config.yaml
arch: "vit"
inner_norm: false
positions: "rope"
max_grad_norm: 1.0
Rows from block 6, named by matrix and row number. Rows with one number belong to one attention dimension. Each number is 128 + 24 x the weight over the matrix's rms, rounded and kept within 0 to 255. All counts start at 0. Numbers have three digits each.
# q: attention query (model.blocks.6.attn.q.weight, 256x256), inputs 172-255
# k: attention key (model.blocks.6.attn.k.weight, 256x256), inputs 172-255
q.208:133142146149160139136139095156156102116152088109172137116083135170144136053145115135140152135160120146138138124106150129141090141135106101130147130113136137142107177128086134119097140159136109180115115134145127095097129128042153152117136048127153133135
q.209:134172126164113154139159166117125122146110135126122118089151138166097132127085079127146142183108148106189105163145099153149126131115136116110106114138114153165110158150098085135155101168110132070122127063140103112104117134190133116141114176131132114162
q.210:149085075099144103144135134123170111153150091165132128108100110174111139145131102102110119126113128079131128092174111103120080123167087117066129131153174139149089206126128141130109139114116107129159112118135147139110111132144159098083164148101106130101
q.211:139054113174141148092117116143114159153157100119175115113125146171122123091120102140142107101130119154132118141077078158139119118123147097073115129110137086098140136126142127135165146150096145126140151103085114112122122134084171100116141135087133136132
q.212:132127139134110153131118123114124122124134178110151155146092153095169125113113130160085123137128127108115107101162136102110139111117101123137110132143117128104098138124093125111123140139095168146169133160145116095093086123161113155109114111125132090125
q.213:161106170077121087116129137166128099154131158144141142115145137126155117107153186131140124122154118104124152144134161133121108100162145083142140126089129134109144151117157093112105162121099107156130127183139128145149106131096093155142090093115107114135
q.214:149159109143140141193134114132115175109109118142112138129139144116120151116155107113081154149115123150142138113161118162114149140132126115159121119106101174146119154118135123145132091136128080100122160141144096158108157121130159134142124124118149138120
q.215:127131101089139094145136126125127087155123106102148125111112125099113126123110092123138128109115115079140120139147109162103125131141100132106129134159134123131131113162132063137157141167094088141172143093113120133137148125147095142152184183136143141129
q.216:130156125130123156107115110157149095163096106153109159171130114122117143081135150155154152155134154153094152078150151139102120122061115101104097119106118127120122138112125088110141142132140163139134184192130123150099127175123158126119149149114096096170
q.217:090162149128110120170124118107151139128133131127111120158127084097098165146139127097116099127118145110120127118114104137113128154202089127094043110143119123127128159138146122177098114147124140131204123120112119135121121107137128106129164153127127126117
q.218:151142154136139186121116159132141111113130136141122129126105114123133170097087144110161106149124089156135086138103159132093124065120062129144154138121120108075146075143132139091135149144155099153132126150110087172126128149064153078094142155138102122110
q.219:172121126152148110095166141189135143147117127154156135146116152114147171152098114120108135100143105169126179117109124146140178111154144130139130112137128139165125147152127129145179119113085131157168099143114114143078156121101098126126119163136161166083
q.220:124137145151126147127159154126109115135129135125135103113096149134136093134151143121128121095102154137096148141106119152144143127131118104120128139140115121141087153176140108124106125112122097125108116130105132130131131140142109084085125113158150109128
q.221:120119101153140101130131151173125128098110091123169121117130170121108152140143147074119103156149141138120163122135119113128116115130119136121122091115138106145133134077114092104175165142142117148111117136141116165113157114142149127132133118122117133102
q.222:090135093167109177136135133092156131106115118100141105154160155105132170129134109132104161139110146158117140087143114106141109123124166110138123140133123142153134139119109116103131149151089108088144139109148153161141180113115140141153150105109136155126
q.223:139151129112119158118135117136121126159123162142123106102082144142191131118158118124103140089072139106136114111124119112176146127099130132110094118177098089145126128124114108142163133118130180119166148172113159100144122130103123141098129094102138109125
q.224:132099149141131128105187103131107109145135092073120109152131171139214109077124120085153104132151134148160156094148135116138084093164137117096106111129116161078154134155133133102095167201143140105166166093098116137133199073163122196152142120117140136130
q.225:161127177108108142142129159158120097152126153112142130159115082143152177167139136121122142118143138110136104145145110143105157135095158118182134162156113106125115126125101118112143123125152110138150134166136178128131130095169099132140098107129120149122
q.226:124133128156134119109151067179133146150164132131115069165101106075111101112099118121131098141154139091150172146115153105102161144113099100120147139163099131125107119093160089134118093136119126088130104096118134131129127152149120143134121108105109114109
q.227:138114126128184112115132142106188075147142125153111110117134163137147124127176121128137125118112157144110116117139128110099121123130101141141130138122129101113123124107087137144120110122109102151127128131146140128132122141143100130171134139129090113154
q.228:134105187170108090121208134106141119080130170128135146089156136116158145093176106112124107115132085122150148071155133133164150135128121135120138170145131160119151123095147154108108112156093142153137125136100170160138152165109132120115116141077108131106
q.229:101154105161097137154099118122105145139117128129119078161112117126145122121094165101132097128110120122136099116085103161109118138119124145101091110152119146131098127134131117123116120141135131131122150113154132096156124112122141121114145104168148122158
q.230:107126152118144142148147113110113111147154121106153087108100137153114147159092165112095161158143144126089148106151101150122102139133116084103137161164134117130130120102113120135126113110067137113182179070173123141117130163154117125154127151112118126137
q.231:116151130134147181132130114146088142148091147087115119136144138150146102136116093145141141125081119135150122150106165118103126112159132149153128106109134123138132151152130108134098100152139126147101160154097127105108157150113134094148127113172109144126
q.232:139137165077173065111132111099115117159090172152139116154157125117090205080102111130085095146087049143146126129136176141151132136132117113134103129090088129135159100118151100116161131105084163140126167117077110140113124121172082111088109120157128148147
q.233:140128118107139094155142110142108142096096149114133112146133159149110132118144152080114170106153079173146112140087098109102170140117115111098107183131176107162165092157130143118158131146125120119049105121101093144164102116177080059107066147121063142134
q.234:162119142088133189160144167146145108134110145100122143112173142142112135095123144131102065137136126120058131135149094151133149141151074169118158119140157151158108160132149105112131046099195099082134091128125126145117166096174150111108147091136173126178
q.235:137184100081088149121124179118108111132144132123098087166129129144134144122127097139155164135110109121133112141142109067098130140162137120117129122134125129118106171142138109118115156175120156132096118112128158089118128134198105121138091124073124082128
q.236:123107167129115135197152142110133111096141103138107155101138119111113157124134197150139153127128181138137126094113140133121094123150150163123129103132118069140130114127127100131111079140086110150127089130134145131120128146126141148111123119142141154097
q.237:130110110112141131134099111167147134128089110113122123143135112144093137132122169141108165098133139160128143109140103129096121122130153146131124126142152092102144126109141119089115129118150125120149104123181130120130150137142104109134133133166106153097
q.238:126138121125140167107119146134139115130125113101158099104115136133136126154163158129102109134107078124115131159130117134136105144117113125135149126154116132105116134160098128093104134116115131130117160139148111121112139119159164167124087136089215155127
q.239:143113106114094146142165125081150096144156111138109168155121171117143126099150120135172136163159105126089109149111127162120118138112103104097154145170097116099091151100135166127155133149116115105158118105139091102146106159171107147178083093112124125147
q.240:136127174128099156137097173164104127124162128134111147133111133110124168156168181125120108112136144131118130124104091132075142118103053093117106136138117134121134110117077138126143099085144142142127153117122122074128117084055146107168130085149151179180
q.241:124160173167132111102094111162123135102148126083170135112117102136096113109126120158168085128157112104110110085093130129150119084151109135090161144099113112113133112099104166118119146128146159122151119126148151165151119129141107108105163101087127099117
q.242:084138089136120143108132111140122140143133141119099095099096078148101077134134166156108132160078097148162121166154159122104091123133137126127124166137121112130089137102114140123121120095098134145140116143168098136125141130128159116142157124142128159138
q.243:119138107114148124125124109135161090119121129126130132136118111117074122109124134131149164113136131162112122121122150161126144124125129127155101125124130138098135135111139132098133110142162133126106085121117130126114134070126124123158147142138138193124
q.244:109134125140139161120106126133176122152110162135143143135122155129155119099157112106116104091127126161158127117109125129103129174105125142122102105141139108124140096153103126176115114143152134157165134109096134181146159149130149108097134108081141105160
k.208:115115133135161152110152141155071116095111144115169117139115103115142145141136116154121134083043104156139111150139094149169154094112117105132134125166139095133119157116143129200138163159182126149135106134125146173118160106113152120091099167144121142113
k.209:137129144110109123155118145111126132141166121116151095122098114105113108162102165101169119098152137120134158138136109100149096162118127170127108139173126145136115105158130126114107116123111084119108136122136172139083110123118105103104117127143130124160
k.210:143173125101102130157128138149087183116103117138091087112140119107130109098104105137110126118107138095151107120185141134153122176161107178149145135112106096144172147108125101142143117144135085128113133153152143137122139118124125108162142128136091134111
k.211:109122115109112145124152120099111111118115138103101114141150159136130190152104129115134116177095097141078109153135150128108128102137156143119096114110166070168112178136117107147152073142109136111117093132130120114106141094113139105122109131140160123096
k.212:130153144164164099112124130133121115124122090156111150123125141127152176105144114097085136080148159127127139130082086126154132126185156131134137143111107116097100123111148139134108141120110130125149135149122111141157114188127129156126148095151116125127
k.213:111121113103176125095125133124134115143155136153126180141132178128151088147146166140140119145089076131143127110143132158111106139100143089176130107124138137073147153124172142128092110126118114126122113143094132144111133109132121128074132132097117125135
k.214:128122111170112133151099098186152135157129123123125117113134140097123143088118165122158131098151150110111123143137113140126162159116111145129132145131126081147146108106115156108128159098126123102103103125141111145097113124133130107146131089147110115117
k.215:113113157098141156129121114134127114123155081118091126137115122147099094137117123100126146171167123130113125101110132123160147115126121127151104100128123131145137159131160167122154143106142117113153119150103161103147119129119130151160106106139090148158
k.216:115113142157085124152113106134120113147117102099172103143134128106128132152130143141096138146130117122142120133143123118146138136149116121125142135163130085119122144194157144111093105104088117129124123117106111105128108167095084128151109122167113122124
k.217:115113140106136084123080122154134126135128130152102149090131135127131104161158137148154165110127137161133149122139120139157112129180168172166117091149092129147137127129131122113099114176175090127162114089104137163138135085161141098118122151108193136148
k.218:123120156143108106106113133135143113141131123123154147125138164142145164098146112169125109133147163114131143173128108125185109096115112144110131141126136091159136167103103175120155129098103074127137153103136105125076123111119134129127165102132079150106
k.219:123180131156189177153135109118131092111157116099137124109118157092080124130096110157142135134131134127164138134153109072110127101073108115162104135136113126094164152129116134129167146141141162122126120135151162125135160090097120111096213114138116141131
k.220:119121160150144128139147100120120117124133113121112195133131139126120115142091139122155137114140089146148163141129142129132159152106138115146095118113130103119151124128121123079136122120106126137127094120155145107144132104103143118098121133151128140102
k.221:130130119163136089097139131129077118079097155139170125091107147143094144139111098149122105155121090125113112149075113135096114139135147157180150092121140111146157151134129103127138134135157091111080133117164098145121112118182146078148156152124109142184
k.222:143141143137138172154123159084145115115146132147132081105122147127146146140111114124127123133129139124102089169127110147114123122144150167107143083121128132109113122145112168139100164110123131124155144114164144165121106162168121148149146138165143179089
k.223:113131131148148141108153115120093094121133134100133099165151140138125150139142085117118127085161176132107102125131102128111122134126147128094115141110112098107086152097103152170142137128145170138194142159148117101136133151111107140108108084183132150095
k.224:126134129130064077143109107154133151123160175161116120126137093150135153116129102136192109143099134112154146144130131105131098151113151096109082129078114186159123164135126150111151074162155156108149160088085124074098127142079110122115142080106097081150
k.225:169098136123141167137145133123139188089130114186164108117114124131156104185144155106118143146150125155139119110112110123115107124188099117125125126128153109144116146119148095101144125128098099157101077146108094148145130130144121107139122097155131121146
k.226:116134080079163162163111137171083111168137110108173145148144132107117119156091130151113109137126132189125125174129132168113148109088124158109088084102150139122123131167124119135153129107147166132154105120121087147116126139102173098100127144113179108138
k.227:123125120142150135196127117107105129138100102125109134111129115127100118153155116120114138143145154153134143110142125148148151083124138160089118121122097172176104083157134108117144124131113085141124119147091141124176150148148138122134133108167118123128
k.228:167131135162144162106143078107147110156145120126092108102119109162122108135166122115145133139134159069088141151147105128129112114128135057118163086129090090096115146107114153125068082101124125111139163140135155182120132147131116155162143103097102138111
k.229:135126141156146109106104076122109115081141144205178129124090145139136125109095119149138105093101108122195125079105148137114156120166102123116116134110105124114145110104134109106151106169113118152092105077120130110151135124113157114133103171095100131138
k.230:142132165132097120090119106183102107124142109135127085090102105116115164135150158089108088162119149081173121135150126154167139123112130175176117151124127141136132079170146085126158134095126120143140126150143117143162143122160126138120154149107122107103
k.231:116095122117115111125139101105107134087138110165095144076131132110141104111115127143162109110116121120142098132161126133132128143145155122117134109137120115121126090129158123107132145155143139139097094081118128150180111183150146118153114151120100139136
k.232:126151106143137121132124122113119133120145106136140167169086143102097111113142157127155077127113126106153127062150139161096099088161111140119141101141137158131082121111124111084087084110111146169083111101162132150154096163096164157085098120094123055131
k.233:111129087091126135150135127135113092139122113097158084121176138117123131147095119147117104095106186174155136164163128120061127077141098142102079078144129117117110108112122073177163103147157128094135134133153113198083134148100098151128119140175173162144
k.234:135117171141084106159109107092109113136097121152136124082081109117116114114151136133103180102142119144153136115170136102113187119123130127132127158079145137186132130124104141158149136153117136079117149159089189138130140115150121088136117091133124154142
k.235:108152129120112150160134145150115165115128132166139095133175139148156145120110148129100090103097136122121126121116129117143094115118143133083148082126122102144158115125132142105099108102090126136118151113097095107119132168116092147154156148130146121070
k.236:127128152139142115151147133125133124126132091108132125172149137112116121125128111107110162153123126110131128090116149137110142125139109138151119142126135118129157124134153110130117131125139137156112124144129169092119125120114123104140161149097136092144
k.237:100129125101138126135144136167064136111158124115130115127113189140084135132106170090132148149133142127131101131137131143108149132146126126139132118122114135155105149110157164112121129092113143121104099104092123087137117122086152117132108148134130141150
k.238:099155124131155124109139135127131164118125120143138133124152091150132112143146118142131111142121152136112158168188137122116136097105093142114157158116135143118151115160139103125135121144107132110099129097112124112144159129129094127124109121120118139127
k.239:134157125141104107122124131104196104106132145077118108111108099107117124170107172190105122128111129119089154170141098108157160136119131165122108162089147117129120120151142097161142115121109091094115149154116185143186169157104148173137164131162143136118
k.240:116122113134123120164088118133111137100098098127123120111078113144089108121135102167134135105128168177117106119113116114129150154101098121100137077076130195151106103116146093160127144139102145151174155199134125142135143141113154155079083148077097108154
k.241:125149132127115093101107126128138125113103127089146130103156116120104089147132161147136104147104107105135128139139149121090138106155100144116147082171098161134138129154161125125114112109086137137112130100171107185136160142122094155096108149087134134127
k.242:145171151158135138106106098117100107147108145105146103063142158118100132146109135131148160124135109120149102101139132069156152158101128129141130085136143115117119112082133156108093115130111103162138084089162102132146093168128146124107128125163083113149
k.243:135131112142115133129135154157176140133121155091133107131118128152134128127149147163109148116087113121140131117150106101133135146132154141102128142148098102148105139120118155168094152104110118116103126155160108119151120125108122143169124140140125142085
k.244:147157117147129155132128131110152109140123090120136131107107091156136141128161147139169115104150122147169085146155131148133128139122128132080144106105100106113112140111137181096087125137129126108147119132110098098114104125134110099154143101133134114148